config = dict(
    model='contrastive audio-text model',
    dataset='synthesised sound scenes: up to three everyday sounds over a background',
    train_examples=26041,
    gain_aug_db=10,
    time_shift_ms=50,
    n_mels=64,
    hop_length=320,
    input='log_mel',
    spec_augment=False,
    win_length=512,
    tokenizer='char',
    vocab_size=31,
    loss='sigmoid',
    embed_dim=256,
    encoder_arch='resnext',
    encoder_norm='batchnorm',
    encoder_activation='celu',
    encoder_depths=[2, 2, 7, 2],
    encoder_kernel_size=3,
    encoder_stem='deep',
    encoder_avg_pool_shortcut=True,
    encoder_widths=[128, 192, 288, 432],
    text_encoder_causal=False,
    text_encoder_width=128,
    text_encoder_layers=7,
    text_encoder_norm='layernorm',
    text_encoder_norm_position='pre',
    text_encoder_activation='gelu',
    text_encoder_mlp_ratio=6,
    text_encoder_head_dim=32,
    text_encoder_fused_qkv=False,
    text_encoder_bias='all',
    text_encoder_qk_norm=False,
    text_encoder_parallel_block=False,
    text_encoder_dropout=0.05,
    text_encoder_inner_norm=False,
    text_encoder_positions='rope',
    init='kaiming_normal',
    residual_init='zero_last',
    optimizer='adamw',
    lr=0.0028,
    beta1=0.9,
    beta2=0.99,
    eps=1e-08,
    grad_clip=1.0,
    magnitude_pruning=0.7,
    steps=5300,
    batch_size=256,
    epochs=52.1,
    lr_schedule='linear',
    final_lr_fraction=0.1,
    warmup_steps=100,
    weight_decay=0.1,
)
Rows from block 5 of the audio encoder, named by matrix and row number. Rows with one number belong to one channel. Each number is 128 + 32 x the weight over its row's rms, rounded and kept within 0 to 255. All counts start at 0. After the name is the row's rms in percent of the matrix's.
# convs1: grouped (4 groups) 3x3 conv (encoder.blocks.5.convs.1.weight, 144x36x3x3), inputs within the group 18-23, a 3x3 kernel for each
# convs2: expand pointwise conv (encoder.blocks.5.convs.2.weight, 288x144x1x1, transposed), outputs 144-191
convs1.81 101 [128 175 128 128  51 128 128 128 128  45 128 128 128 128 128 128 179 200 128  85 128 128 184 194  88  78  53 184 164 128  61 128 128 128 128 128  76  28 128 128 105 128 182 199 128 198 128 128 128  39 128 128 128 128]
convs2.81 111 [225 128 128 128 128 128 128 128 128 128 128  63 128 128 128 190  79 165 128  87 128 128 128 128 128  89 128 128 128 128 128 128 128 128 128 195 128 128 128 128 128 228 128 128 128 128 128 128]
convs1.82 094 [ 97 128 128 214 128  38 128 200 128 128 101 128  73 128 197 128 128 128 128  76 128 181 128 128 179 128 128  13 128 128 188 128 128 128 214 128 128  76 128 128 128 191 128  74 128 128  62 128 128 128 128 128 128 128]
convs2.82 117 [128 128 128 128 163 128 128 128 128  94 128 128 128 128 128 128 128 128 128  79 128 128 128 128 128 128  63  76 128 128  91 128  59 151 173  92 195 128  88 169 128  68 128 187 128 128 188 145]
convs1.83 104 [128 128 128 128 128 128 128 128 128 128 128 128  64 128  70 128  62 128 128 180 128 128 178 128 128 128 128 128  82 128 157 128 128 128 128 128 128 128 154 128 128 128  60 128 128 128 206 128 199 128 128 184 128 128]
convs2.83 079 [128 128 128 128 128 128 128  71 128 128 181 128 128 128 128 128 128 128 196 176 193 128 128 128 128 128 128 128 167 128  87 128 128 128 128 128 128  63 128 128 128 128 202 128  83 128 128  83]
convs1.84 102 [128 128 174 128  88 128 128 128  52 128 202 128 128  77  86 128 128 128 128 128 128 128 128 128  67 128  67 128 128 128 202 173 128 128 128 128 171 197 128 128 128  91  51 128  65 171 128 128 128 128  78 128  96  58]
convs2.84 082 [167 128  70 128  48 172 128 128 168 128 128 128 128  61 230 200 128 128 128 128 128 128  79 128 128 128 128 218 128 128 128 128 128 128  47 128 128 128 128 192 128 181 128  47 128 128 128 128]
convs1.85 103 [128 128 128 128  67 128 176 153 170  55 163 128  16  52  96 128 195 128 159 128 128 128 128 128 117  74  72 128 128 128 128 128 128 128 128 128 161 128 128  77 128 128  96 128 128 155 128 128 128 128  57 128 128 128]
convs2.85 102 [154 128  70 128 128 128 128 128 173 128 128 128 128 128 128 128  53 128 128 128 177 180 128 128  53 128 128 128 128  66 204 128 157 128 128 128 128 128  75 255 128 128 128 128 128 128 128 128]
convs1.86 097 [128 187 128 128 128  91  48 128  92 206 128 128 128 128  90 151 128 128 158 128  39 128 128  62 128 128 128 128 128 128  74 128 128  89 128 128 209 128  84 187 194  67 162 165 128  62 128 128 128  64 128 128 128 128]
convs2.86 103 [128 128 128 128 128 128 128 128 128 128 128 128 128 128 128 177 128 128 200 128 128 128 128 128  64 128 128 128 128 128 128 128 128 128 128 201  77  58 128  87 157 128  48 128 128 128  83 128]
convs1.87 101 [185 128 128 128 128 128 180 128 128 128 128 128 128 104 128 128  67 128 185 128 128 128  74 128 128 128  88 128 128 128 128 128 128 182 187 128 128 193 128  81 128 128  48 128 128 171 128 128 128 128 128 128 128 128]
convs2.87 103 [128 128 128 128 128 128 128 128 128 128 128 128 128 128 128 128 128 212 128 128 128 128 128 128 128 128  58 128 128 128 128  76 128 128 128 128 202 128  69 128 128 128 172  78 161 128 192 128]
convs1.88 100 [167 128 128 128 128 128 128 128 198 128 128  51 128 128 128 128 128 141 167 128 128 164 128  48 183 193 128 128 128 128 128 128 187 128 128 128 128 128 128 128  68  63 185 128 128  89 128 128 128  71 128  95 128 128]
convs2.88 092 [128 183 128  84 128 128 128 103 128 128 128 128 169 193 128  86 128 128 128 128 128 128 128 128  38 128 128 128 128  76 128 199 128 128 128 128 128 128 128 128 128 128 190 128 128 128 128 214]
convs1.89 098 [ 76  75 128 128 128  61 128 128 128 128  74 128 128 128 128  57  23  75 128 128 128  72 128  20 128 128  34  58 128 128 128 128 128 128 184 128 128 128 128  77 128 128 128 128 128  25  67 128  58 128  55 128 128 128]
convs2.89 092 [128 128  49 128 128 128 128  69 128 128 128  29 128 214 174  71 128 128 128 163 128 128  69 128  83 170 128 128 128 128 128 128 128 128 128 184 128 164  54 128 128 128 128 179 128 128 187 215]
convs1.90 103 [128 128 128 128  79 128  64  25  51  88  79  71 128 128 150 128 175 151 128 128 128 128 128 128 128 128  57 139 128 128 128  70  79 105 128 128 128  73  66 128 128 128 128 170 165 128 128 128  76  71 128 184 128 128]
convs2.90 102 [128  58 205 204 128 128 128 108 128  81 128  53 128 197 128 128 128 128 128  56  58 128 128 128 128  53 168 101 128  90 128  96  86 128 171 128 128 128 128  52 128 128 128  93 168 128 128 128]
convs1.91 099 [ 63 128 128 128  57  79  55 128 128  76 128 128 104 128 128 128 149 128  71 128 128 128 177 147  73 128 128  86 128 128  75 128 203  40 128 128  96  92 128 128 170 164 128 128 128 103  83  25 128 128 128 181 128 128]
convs2.91 107 [ 14 128 128 128 128 128 128 128 128 128  83 128 128 128 128 128 128 128 128 128 198  70  51 128 128 128 194 128  91 128 128 128 128 128 128 214 128 128 128 128  51 128 128 128 128  75  93 128]
convs1.92 105 [128 156 128 128  83 128 128 128 128 128 102  86 128 128  91 128 128 128 128 128 128 128 128 128 128 177 180 128 128  86 128 128 128 160 187 128 128 128  66 176 128 128 169 128 128 128 183 178 188 128 128 205 128 128]
convs2.92 091 [128  38 178 128 128 128 128  96 177 128 128  52 128 171 128 128 128  82 128 128 128 128 128 128 128  69 128  80 128 210 128 128  58  79 128 128 128 128 170  82 160 128 128 128 128 128 128 128]
convs1.93 103 [128 163 128 128 128 128  32  79  38  89 128 128  68 128 128 128  98 128 189 128 128 169 128 128 128 128 128 128 128 128 128 128 128  95 128 128 128 128 128  97 128 128  85  50 128 128 128 128 128 128 128 128 128 128]
convs2.93 087 [128 128 128 128 179 206 128 128 185 128  74 128 128  92 201 188 128 128 128 128 128 128 128 128 128 180 128 128 128 128 128 128 128  53 128 128 128 128 128 128 128 128 214  78  44 164 179 128]
convs1.94 099 [128  84  84 128 128 128 128 128 128 128 128 128 128 128 128 128 128 128 128 128 128 205 128 128 169 128 193 128 128 128 128  57 128 128 128 128 128  98 128 128 128 128 128 161 156 128  65 128 128 128 128 128 128 128]
convs2.94 094 [128 128 128 128 194  93 128  69 203 128 128 128 128  96 128 128 128 128 128 128 128 128 128 128 128 128 128  68 128 128  60 128 128 177  90 128 128 128  71 128 128  98 169 128 128 128 198 196]
convs1.95 104 [128 128 128  93  86 108  72  94 102 128 171 173  86 128  79  97 128 128 143 128 128 128 128 128 128  68  97  86 128 176  75 128 164  19  38 128 188 164 128 128 128 128 128 128 128 128 128  63  57  44  54 128 128 128]
convs2.95 105 [128 128 128 128 128 164 128 192 128 187 128 128 128 128 128 128  86 221 154  82 128 170 128 128 128 128 128 128 128  77 128  79 197 178 180 128  84  97 128 128 128 128 128  38 186 128  56 128]
convs1.96 104 [128 128 128 128 128 128 128 128 128  87 128 128  88 128 128  70 128 128  52 128  80 128 128 128 128 128 176 128 128 128 128 128 128 128 128 128 128 128 128 128 128 128 128 128 128 128  58 128 128 128 128 128 128 184]
convs2.96 083 [128 128 128 128 128 128 128 128 128 218  84 128 128 128  35 128 188 128 128 128 128 175 128 166 128 201 128 128 128 181 191 128 128 128 192 128 128 128 128 128 128 128 198 128 128  46  70 181]
convs1.97 099 [199  70 128  91 128 128 128 181 128 128 128 128 170 128 128 170 128 128 128 182 167 128 128 128 128 128 166 128 128 128 186 128  33  49  68  74  91 128 128 128  85 128 128 128 128 128  93 128 128 128 202 128 128 128]
convs2.97 099 [128  98 128 164 128 128 128  51 128 128  99 128 128 128 128 128 128 128 128 128 128  51 184 128 128 128  86 128 128  72 208 128 181 128 128 128 128 128 128 128 128 128 128 128 128 128 128 128]
convs1.98 098 [128  94 128 128  38  59  59  53 128 128 128 128 128 128 128 128 128 128 128 128 163 184 128 128 128 128  70 128 172 128 128 128 128 128 128 128 128 128 128 128 128  97 128 128 128 197 168 128 128 178 128 128 175 128]
convs2.98 103 [128 128 128 128 128 128 128 128 128 155 128 188  63 128 128 128 128 128 128 180 128 128  84 128  53 180 159 128 128 128  91 128 159 128  63 192  76 128 215 128 165 202 128 128 128 128 128 128]
convs1.99 101 [ 53  51 128 128  31   0 150 128 128 158 203 128 128 128 128 155 175 170 128 166 182 173 128 128 128 163 128 128 105 128 128 128 128 128 128 153 128 198 128 128 128 128 128 128 128 128 128 128 156 128 128 159 156 172]
convs2.99 086 [ 57  87  78 128 128 128 128 128 220 128 128 128 128 173 128  69 128 128 128 128 128  76 128 128  67 128 128 128 128 128 128 185 128 128  63 199  52 128 128 128 128 128 156 128 128 128 128 128]
convs1.100 094 [128 128 128 196 128 128 128 128 128 128 128 172 128 128 128 128 128 128  82  71 128 192 128 128 128 128 128 128  93 128 128 128  60  31  25  84 128 128 128  25 128 173 128 128 128 128 128 128 128 128 128  89 128  68]
convs2.100 100 [212 128 128 128 128 128  68 128 128 221  64 157 128 128 128 128 128 128 128 128 128 128  85 128 128 211 128 128 128  83  88  43  96 128 128 128 128 128 128 128 128 128  66 128 212 128 128 128]
convs1.101 095 [ 84 128 128 128  70 128 128 128 192 174 128 128 128 128 128 128 128 128 128 128 128 128 128 128 128 128 128 128 128 207 169 128 128 128 128 210 128 128 128 128 128 128 128 128 128  66  75 128 128  83 128 128 128 128]
convs2.101 088 [128 128 128 162 172 128 128 128 128 128 128 128 128 168 128 128  88  44  54 128 128  37  98 128 128 128 128 128 128 128 128 128 128 128 128 128 128 128 128 128 128 128 103 128 128 128 128 128]
convs1.102 101 [128 128 128 128 128 128 128 128 153 128 128 128 128 128 128 128 128 128 128 128 128 128 128 128 128 128 184 128 128 128 128 128 128 128 128 128 128 128 128 128 128 128 128 128 128 128 128 128 128 156 128 106 128  85]
convs2.102 073 [128 128 128 128 128 128 128 128 128 128 128  48 128 176 229 128 128 128 128 128 128 128 128 128 128 128 128 128 128 128 128 128 128 128 128 128 128 128 184 128  73 128 128 128 128 128 128 203]
convs1.103 091 [128 128 128 128 186 128 179 254 128 128 128 128 128 128 128 128 128 128 128 171 171 128 128 210 128 205 213 128 128 128 128 128 128 128 196 170 128 128 128 128 128 128 128 128 164 128 128 128 128 128 128 128 128 128]
convs2.103 097 [128 128 164  85  62  86 128 128  58 128 128  85 128 128 128 128 128 128 128 128 128 128 128 128 163 128 128 128 128 128 198 128  76 128 128 128  95 128 128 128 128 153 128 207 128 128 128 128]
convs1.104 102 [173 128 128 128  59 128 128  87 128  52  42  60  72 128 128 128 128 128 128 128 128 174 128 128 179 128 128 128 162 128 128 128 164 128 128 128 128 128 128 128 195 128 128 128 128 128  59 128 128 128 128 165 128 128]
convs2.104 092 [158  40 128 182 128 128 128 128 128  96 128  81 128 128 128 128 209 128 128 128  51 128 128 128 128 128 128 128 128 128 128 128 128 128 179 128 128 128 128 128 128 128 128 128 194 128 128 128]
convs1.105 102 [128 187 185 161 128 128 128 128 128 195 193 128 128 128 128 128 128 128 128 128 128  78 128 128  64  69 128 128 174 128 128 166 128 128 128 128  91 172 173  78 128 128  49  65  60  87 161 128  76 128 128 128 128  97]
convs2.105 092 [ 69 128 128 128 128 128 128 128 128 128 128 128  32 128 128 128 128 128 128 128  62 128 182 193  79 128 128 128 157 128 181  33 128 128 128  70 128 128 128 128 128 128 179 128 168 164 128 128]
convs1.106 102 [128  30 128 128  56 128 128 128 128 128 128 128 128 128 128 128 169 172 128  38  74  99 128  72 128 128 102 128  67 128 173 128 128 128 174 128  76 128 128 128  45 128 128 186 128 128 128 128  33 128 128  20  92  72]
convs2.106 100 [194 128 128 128 179 128  63 170 128  52 128 185 128  64 128  69 128  91 128 128 128 128 128  92 128 128  51  88  86 128 128 128 158 128 128 128 128 128 128 128 173 128 174 165 128 194 128 242]
convs1.107 095 [128  87 128  65 245 128  81 128 128 128  85 128 208 128 128 128 128 128 177 128 112 128 128 128 128 128 128 128  61 128 128 178  51  43   1 128 205 187  77 179 128 128 128 128 128 128 128  88 128 128 128 128 128 206]
convs2.107 105 [172 128 128  81 128  85 128 128 128 128  73 128 128 128 105 157 128 128  97 203 191  74  23 128 128  78  63 128  71 128  78 128 128 128 128 128 128 168 128 128 204  32 128 176 128 128 128 128]
convs1.108 101 [180 128 128 161 128 128 128 128 128 128 154 128  95 128 128  58 104  73  94 128  68  96 128 128  76 128 176  83  35 128 128 128 128 106  61 128 128 128 128  81 128  54 179 179 158 100 128 128  68 128 128 128 214 128]
convs2.108 104 [128  77 128 128 128 128 128 128 142 128 128 128 128 128 128 128  72  89 128 128 128 204 128 128 128 128 179 128 128 128  60 128 187 128 128 128 128 128 128 128 170 154 128 128  60 158 155 128]
convs1.109 110 [128 128 128 128 128 153  48  58  61 128 169 128 128 128 128 128 128 128  80 128 128  88 128 128 128 128  81  26   3   0  33 128  43   0  70  15 128 128 128 128 128 128 128 128 128 128 128  80 128 128 128 193 190 128]
convs2.109 071 [128 128 128 128 128 128  72 128 128 128 128 168 128 128 128 128 128 128 128 128 128 199 128 128 128 128  53 128 128 128 175 128 128 128 128 128 128 128  60 128 128 128 180 128 128 128 128 128]
convs1.110 101 [ 15  42   9 128 128 128 128 128 128 128 128 128 128 128 128 128 128 187  59  98 128 128 128 128 128 166 128  61  26  41  86  58 128 100 128 128 128 128 128 168 128 128 128 128 128 128  58 128 128 128 128 128 128 128]
convs2.110 085 [128 128 128 128 211 128 128 128 128 128 128 128 128 128 128 175 128  12  25 128 128 128 191 128 128 171  62 128 128 128 128 128 128 128 128 128 128 193 128 174 128 128 128 128  63 128  78 167]
convs1.111 111 [128 128 128  84 128 159 128 128 128  42  31 128  62 128 128 128 128 163  82 128 128 128 128 128 128 128 128  21  72  24  43  98  72 128 128 128 128 128 128 163 128 128 128 128 128 128 128 128 128 128 167 128  88 128]
convs2.111 072 [128 128 213 128 128 160 128 128 128 128 128 255 128 128 128 190  86  38 128 128 128 128 128 128 128 199 128 128 128  48 128  77  72 128 128 128 128 128 128 128 128 128 128 128 128 128  78 128]
convs1.112 100 [ 95 128 105 128 128 128  32  83  47 128 128 128  33  60  25 128 128 128 100 128  69 128 128 128 176 169 128  43  48   0  87 128  93  93 128  87 128 128 128 128 128  86  66  72  24 128 128 128 128 128 128 128 128 192]
convs2.112 085 [173 128 191  24 194 128 128  88 128 128 213 128 128 128 128 128 128 128 166 128 182  87 128 114 128 128 128 243 185 128 128 193 128  71 128 128 128 128 128 128 128 128 128 103  56 128 128 128]
convs1.113 101 [128 128 128 128 128 128 128 128  73  77 128 128  38 206 128 128 249 181 128 128 128  91 128 128 128 128 128 173 128 128 128 128 128 128 128 128 128 128 128 128 128  69 128  53  41  82 128 128 128 161 128 128 128 128]
convs2.113 106 [128 128  82 177 128 128 128 128 128 128 128 128 175 128 128 104 197 160 192 128  90 128 128 128 128 128 128 203 181  96 128 128 128 128 128 128 128 128 128 128 176 165 128  91 128  89 128 128]
convs1.114 098 [128 128 128 162 128 194 180 208 128 128 128 128 128 200 184 128  96 128 128 128 128 128 128  99 128 128  59 128  57 128 128 128 128 128 128 128 128 128 128  68 128 128 128 222 177 128 128 128 128  86  78  94 128  77]
convs2.114 086 [128 128 128 128  49 128  91  58 128 128 128 128  82 128 128 128  76 128 128 128 128 128  64 128 128 128 128 128 128 179 128 181 128 206 128 128 128 128  88 177 128 128 128 128 128 128 160  67]
convs1.115 104 [128 128 128 128 128  64  79  53  69 128 202 128  76 128  56  82 128  78 128 128 128 128 212 128  55  81  47 128 160 128 128 128 128 128 128 128 128 128 128 128 128 128 128 157 169 205 202 177 128 128 128 225 200 128]
convs2.115 101 [128 128 128 128 128 128 128  61 151 128 128 128 128 128 128  60 128 128 128 128 128 128 128 128 128  97 128  99 128 163 128 128  70 128 194 128 128  73 128 128 128 128 128 128 169 128 128 160]
convs1.116 101 [128 128 128  40 128 128 128 128 128 203 128 128 128 128 196  63  51 128 194 238 230 128 128 128  30  67 128 128 128 128 128 128 128 128 128 128  76 128 128  78 128 128 198 194 128  53 128 128 128 128  82  97 104  89]
convs2.116 095 [128 128  79 128 161 128  40 128 128 128 128 128 128 128 128 102 128 128 128 128 128 192 128 128 128 128 128 128 194 128  83 128 185 128 128 128 128 128  84 185 128 128 128 185 192 128 128  73]
convs1.117 097 [128 128 128 128 128 128 178 238 128 128 128 128 128 128 128 128 128 128  91  82 128 128 128 128 128 197 181  77 128 161  44 128 128 128 164 128  83 128 128  96 128 128 128 128  90 128 128 128 185 128 128 157  73 128]
convs2.117 115 [100 128 176 128 128 128 128 128 152 128 128  49 176 128 128 128 128 175 128 128  87  27 128 128 240 128 175 128 128 188 128 128 128 128 128  74  70  54 128 128 128  70 163 128 203 128  76  68]
convs1.118 099 [ 88 128  59 128 128 128  59  46  50 128 191 128 128 128 128 128 176 128 128 128 128  65  50 128 128 128  72 128 128  74  93 128 128  28  68  96  47  44 128 128 128 128 128 165 181 128 128 128 173 188 128 128 192 128]
convs2.118 084 [128 128 128 128  50 128 208 128 128 128 128 128 128 128  73 128 128 128 128 128 128 128 128 128 128 128  55 128 128 128 128 128 128 128 182 128 128 128 128 128  40 128 128 128  85  39  47 204]
convs1.119 103 [128 128 188 128 128 128 128  67 128 128 128 128 128 128 128 128 128 128 128 128 128 128 205 128 128 128 128  83 128 128 128 128 128 128 128 128  39  36  95 128 128  91 181 180 128 236 128 200 101 128 128 181 128 128]
convs2.119 105 [128 128  91 128 128 128 200 128 128 128 168 128 128  59 128 128  80 128 128 128 128 176 128  66  67 194 128 128 128 128 128 128 128  82 128 128 128 203 128 128 128  91 128 128 128 128 128 128]
convs1.120 105 [128 128 128 128 128 128 201 187 207 128 128 183  97 128 128  64 128 128  95 128  50 128 128  75 189 128 111 164 128 128 128 128 128 128 128  55 128 128 215 128 128 128 128  84 128  76 128 128  67  57 128  64  59 128]
convs2.120 099 [ 92 128 154 128 128 128 128 128 178 128  76  98 128 128 128  74 219 128 178 128  46  63  42 171 128 128 128 128  45 128 128 128 128 128 128 128 164 128 128 191 170 222 128  76 103 128 174 128]
convs1.121 098 [128  59 128 128  70  49 189 128 128 128  67  72 128 188 128 128  95 128 128 128 128 207 193 128 128 128  64 128 103 128 128 128 128 128 128 128 128  47 164 128 128 128  70  99 155 128 128  72 128 128 128 128 128 128]
convs2.121 100 [ 51 128 159 128 128 128 162 128 128 128  63 128 192 128 168 128  43 128 128 175 128 128 193 128 128 128 128 128  44 128  42 169 128 128 172 128 128  96 176 128 128 128 191 128 128  72 162 128]
convs1.122 098 [ 70 128 128 128 128 128 128 128  69 128 128 128 128 128  54  75 128 128  79   0  34 128  18  49 128 128 128  19   0  29 128  86 128  66  68 128 128 179 128 128 128 128 128 128 195 128 128 128  77 128 128 128 128 128]
convs2.122 088 [128 176 128 128 128  68 128 128 128 128 128 128 128 128 128 128  94 203 192 128 128 128 128 128 128 128 128 128 128  74 128 128 128 128 128 188 128 128 128 128 128 128 128 128 128 128 128 128]
convs1.123 100 [128 128 128 128 128 128 128 128 128 182 128 128 128 128  93 128 128 128 128 128  71 128 128  96 128 128 128  45  79  78  55 128 128  79  67  89 128  91  51 180 128 128 128 128  60 169 128 128 193  62 128 128 128 128]
convs2.123 088 [197 194 128 128 226  78 168 128 128 168 128 128 128 128 128 168 128 128 128 128 128 189  69 128 128 128 128 128 128 128 128 128 128 128 128 128 200 128 128 184 128 128 128 128 128 177 128 193]
convs1.124 101 [ 48  43  37 128 128 172  46 128 128 128 128 128 128 128 128 128 128 128 128 128 128 189 177 128 128 128 128 128 128  95 128 128 128 128  86 128 128 128 128 128 173 128  81 128 128 128 190 199  82  79 128 128  36 128]
convs2.124 101 [191 175 183 128 128 128 128  83 128 204 128 128 128 128 185  47 128 128 128 128 128 128 195 128 128  65 128 163  74 166 128 128 128  55 128 128 128 128 106 128 128 128 187 128 128 128  81  71]
convs1.125 096 [128 165 128 156 128 128  66 128 128 128 177 186 128 180 180 128 128 128 128 128 172 128  40  67 128 128  72 128 128 128 128 174 128 128 180 109 128 128 128 128  85 128 128  78 109 183 128 128 193 192 154 128 199 176]
convs2.125 093 [128 128 128 128 128 128 128 128  71 128 128 179 128 128  78 128 128  78 128 128 128 128 128 128 128 128 128 128 128 161 128 128  80 128 128 128 128 128 128 128 128 128 128 128 164 128  54 159]
convs1.126 100 [128 128 128 128 190 161 128 191 128 128 171 128 169 179 183 128 169 128 128 128 128 128  24  68 128  42 128 162 171 158 145 128 128 128 128 152 128 128 128 181 187 128 192 182 128  71 128 128 121  77  77 128 128  80]
convs2.126 095 [ 71 128 169 128 128 128 128  66 128 128  44 128 128  71 128 159 128  71 128 105 128 184 128 128 128  65 128  91 128 128 128  79 128 128 128 128 128 128 128 128 185 128  73 128 128 172 128 128]
convs1.127 098 [128  57 128  40  85  66 128  71 128 128 128 167  52 128 128 128  66 128  80 128  84 128 207 128  62 128 128 170 128 128 128 128 128 128  58 128 206  91 128 128 128 128 128 128 128 128 128 149 169 128 128 184 128 128]
convs2.127 103 [ 86 128 128  59  70 128  69 155 128 128 128 128 193 128 178 128  74 153 107 128 128 178 128 128  56 128 128 128 128 165 128  72 128 128 128 128 216 128 128 128 128 128 128 128 128  83 161 128]
convs1.128 099 [128  72 128 128  86  58  34 128  71 128 128 128 128 128 128 128  87  98 128 128 128 128  70 128 128  45 128  32  43 128  69  97 128  71  89 128 128 128 128 160 188 128 128 128  75 173 128 128 128 128 128 128 128 128]
convs2.128 077 [209 180 128 128 128 128  70  52 128 128 128 204  36 128 128 128  91 128 128 128 128 185  38 165  94 128 128 128 128 128 128 128 128 128  38 128 197 128 169 128 128 128 128 128  69 195  92 128]
convs1.129 100 [128 128 128 128 227 194 128 128  88 128 128 128 128 128  65 128 128 128 128 128 128 128  52  79 128 128 128 128 128 100 128 103  60  85 128 128 130 182 148  69 128 128 128 183 164  99 128 128  72 103 128 128 128 128]
convs2.129 094 [128 128 164  63 128 128 128 128 128 128  80 128  89 171 167 128 117 128 128 168 175 128 128 128 128 155 128 128 128 128 128 128  40 128 128 204 128 128 128 128 128 128 188 128 128 128 128  78]
convs1.130 098 [ 81  92 128  56  70 128 128 101 128 128 128 128 128 165 128 161 128 102 128 128 207 128 128 191 166 128 185 128 128 179 128  48 171 128 128 183 128 158 128 128 128 128 128 128  43 128 128  94 128 128 128 128 128 128]
convs2.130 112 [128 128  93 170 128 187 128 157 128 128  57  99 128 128  85 170 128 128 202 128 128 128 128 128 128 128 193 128 128 128 128 128 128 128  92 128  71 128  83 128 128 182 128 128 128 128 128 128]
convs1.131 101 [128 128 128 128 128  69 164 173 197 128 128  44 128 128 128 128 128 174 128  70 128 128 128  97 128 219 128 128  70 128 128 128 128 128 128 128 175 128 128 128 128 128 128  85 128 128 128 128 128 128  98 181 128 128]
convs2.131 107 [128  75 128 128 128 128 172 128 128  88  88 128 128 128 128 128  84 128 128  89 178 128 128 128  69 128  60 128  52 155  81 128 128 128  64 128 194 128 128 128 128 128 128 128 128  76 192 173]
convs1.132 092 [128 128  60 184 128 167 183 128 128 128  72  82  72 128  84 128 128 105 128 128 128 190 128 236 128 128 128 128  75  39 128 128 128  98 128 128 128 179 128 128 128 128 106 128  67 128 128 128 128  58  75 128 128  68]
convs2.132 100 [128 128 128 128 128 128 128  85 128 102  61 128 128  60 221 128 128 128 128 199 128 128 128 128 128 196  53 128 128 171 128 128  96  89 128 128 128 128 128 128 128 128 205 128 128 128 159  80]
convs1.133 109 [128 128 128 155 173 128 128  73  76 128 128 128 128 128  68 128 128 128 156 128 128 128 128  90 181 128 128 128 128 128 166 128  90 128  94 128 128 172 128  46 128  83  66 128 128 128 128 128 128 128 183  55 128 128]
convs2.133 091 [ 71 128 128 128 128 128 128 128 128 128 174 172 128 128  74 128 128 169 128 128 128 128  82 128 128 128  88  73 128 128 194 128 177  85 128 128 128 128 128 128 128 128 128 128 128  87 128 128]
convs1.134 097 [175 245 128 128 128  81 110  83  89  66 128 128  78 128  89 101 128 128 128 128 128  72 128 174 182 206 178 128 128 128 128  70 128 128 128 128 128 128 224 128 239 128 128  66 128 128 128 128 128  80 128 176 128 128]
convs2.134 104 [128  44 128 159 177 128 128 128 187 128 128 103 128 128 128  87 169 128 128 128 128 128 128 128 180 128 128 128 128 128 128  96  93 128 128 169 128 128 128 128 128 190 128  34 128 128 128 200]
convs1.135 105 [128 128 128 128 128 128  80 128 128 128 128 128 128 201 128 128 128  78 128 184 128  85 128  93 128 128  74 128 174 128 128 175 128 128 205 150 104 128  60 128 128 128 128 128 128 128 128 128 128 163 128 128 128 128]
convs2.135 101 [128 128 128  78 128 191 128 128 128 174 128  88  51 107 128 128 128  91 128 128 128 128 128 128 128 128 128  56 128 128 128 128 128 128 128 128 177 128  39 183 193 128 128 128 158 184 128 128]
convs1.136 097 [128 128 128 128 128 128 128  97 128  47 128 191  89 128 128 128 128 128 128 128  85 128 128  97 111 187 208 128 128 128 155 128 128 128 128 180 128 128 142 128 128 128 167 128 212 128 128 128 167 184 128 128  68  45]
convs2.136 112 [ 64 128 128  77 128 184  90 128 166 128 128 204 165  92 128 128 128 152  84 128 156 105 128 128  65 128 128 128 171 128 128  57 128 167 128 128  78 128 128 159  73 128 128 128 128 128 128 128]
convs1.137 100 [ 89 128 128 128 128 128  80  63 128  69 128 128 128 199 128  85 128 128  45 128 128 128 128 128 128 128 128 128 128 172 128 128 128 128 128 128  42  56 128 128 128 167 128 128 192 162 194 128  75 128 128 128 128 128]
convs2.137 103 [ 87  72 128  84 128 169 128 128 128  94 128 128 128 128 128 128 128 128 128 128  73 180 128 128 128 128 128 128  90 173 128 128 128 183 128 128 128 128 128 161 128 128 128 128 128 128 128 128]
convs1.138 097 [128 128 128 172 128 128 189 189 128 128 128 128 128 128 128 183  85  54 128 128 128 128 128 128  72 128  82 128 128 184 128 128 128 128  87  91 128 189 199 128 128  80 128 108  68 224 128 128 185 128 128 128 165 128]
convs2.138 104 [128 128 128 128 128  59 180 128 128  65  86 128 128 128 128 156 128 128  77 128 128  70 128 217 101 128 128 128  39 128  30 128 128 128 128 169 128 128 128  57 128 208  59 128 128 128 164 128]
convs1.139 101 [128 128  57 128 183 128 100 128 128 158 128 128 128  71 128  99 128 128 128 128 128 128 128 128 128 128 128  87 128 128  95 194  71 128 128 128 128 128 128 199 128 128 128  74  95 128 128 128 128 128  57 128 128 128]
convs2.139 094 [206 187 182 128 128  91 128 128  89 128 182 128 128 128 197 128  95 128 128 128 128 128 128  78 177 128 128 128 143 128 128 128 128  73 222 128 183  53 128 128 128 128 128 128 128 128  22 128]
convs1.140 099 [128 128 128 128 128 128 180 128 160 128 128 128 128 161 128 128 128 128 128 128 128  46  51  73  64 128 128 128 128 128 128 128 128 128 128 178 128 128 128  83 128 158 128 128 173 128  92 128 128 162  84 128 128 128]
convs2.140 094 [128 128 128 128 128 128 128  86 128 128 128 128 128 128 128 128 128  39 165 128 166 128 128 128  93 128 128  48 128 198 128 128 128 174 128 128 128  51 128  77  56 166 128 163 128 128  60 128]
convs1.141 102 [128 128 128 128 128 128 128 182 128 128 128 128 100  83  64  62  87  51 128 128 128 128 128 128 128  41  81  96 128 128 128 128 128 114 128 128 128 128 128 171 128 128 128 128 128 128 128 128 128 128  61 128 128 128]
convs2.141 091 [128  57 128 128 128  20  82 128 128 128 128 128 128  57 196 128  82 128  93 128 128 128 128 128 128 128 128 128 189 128 128 128 128 128 176 128 128  36  98 128 128 128 128 128  94 192 128  78]
convs1.142 092 [128 128 128 128 128 128 128 128 128 128 128 128 128 128 128 128 128 128 160 128 128 185  72  88 128 128 128 200 128  40 210  73 128 196 128 128 128 128 128 128 128 128 172 128 128 128 128 128 128 128 128 128 128 128]
convs2.142 134 [128 164  91 128 128 128 128 128 128 128 128 128 180 128  80 169 128 205 128 128 148 128 128 128  60 128 128 128 128 128 128 128 128 128 128 163  80 128 175  75 128 128 128 128 128  80 179  69]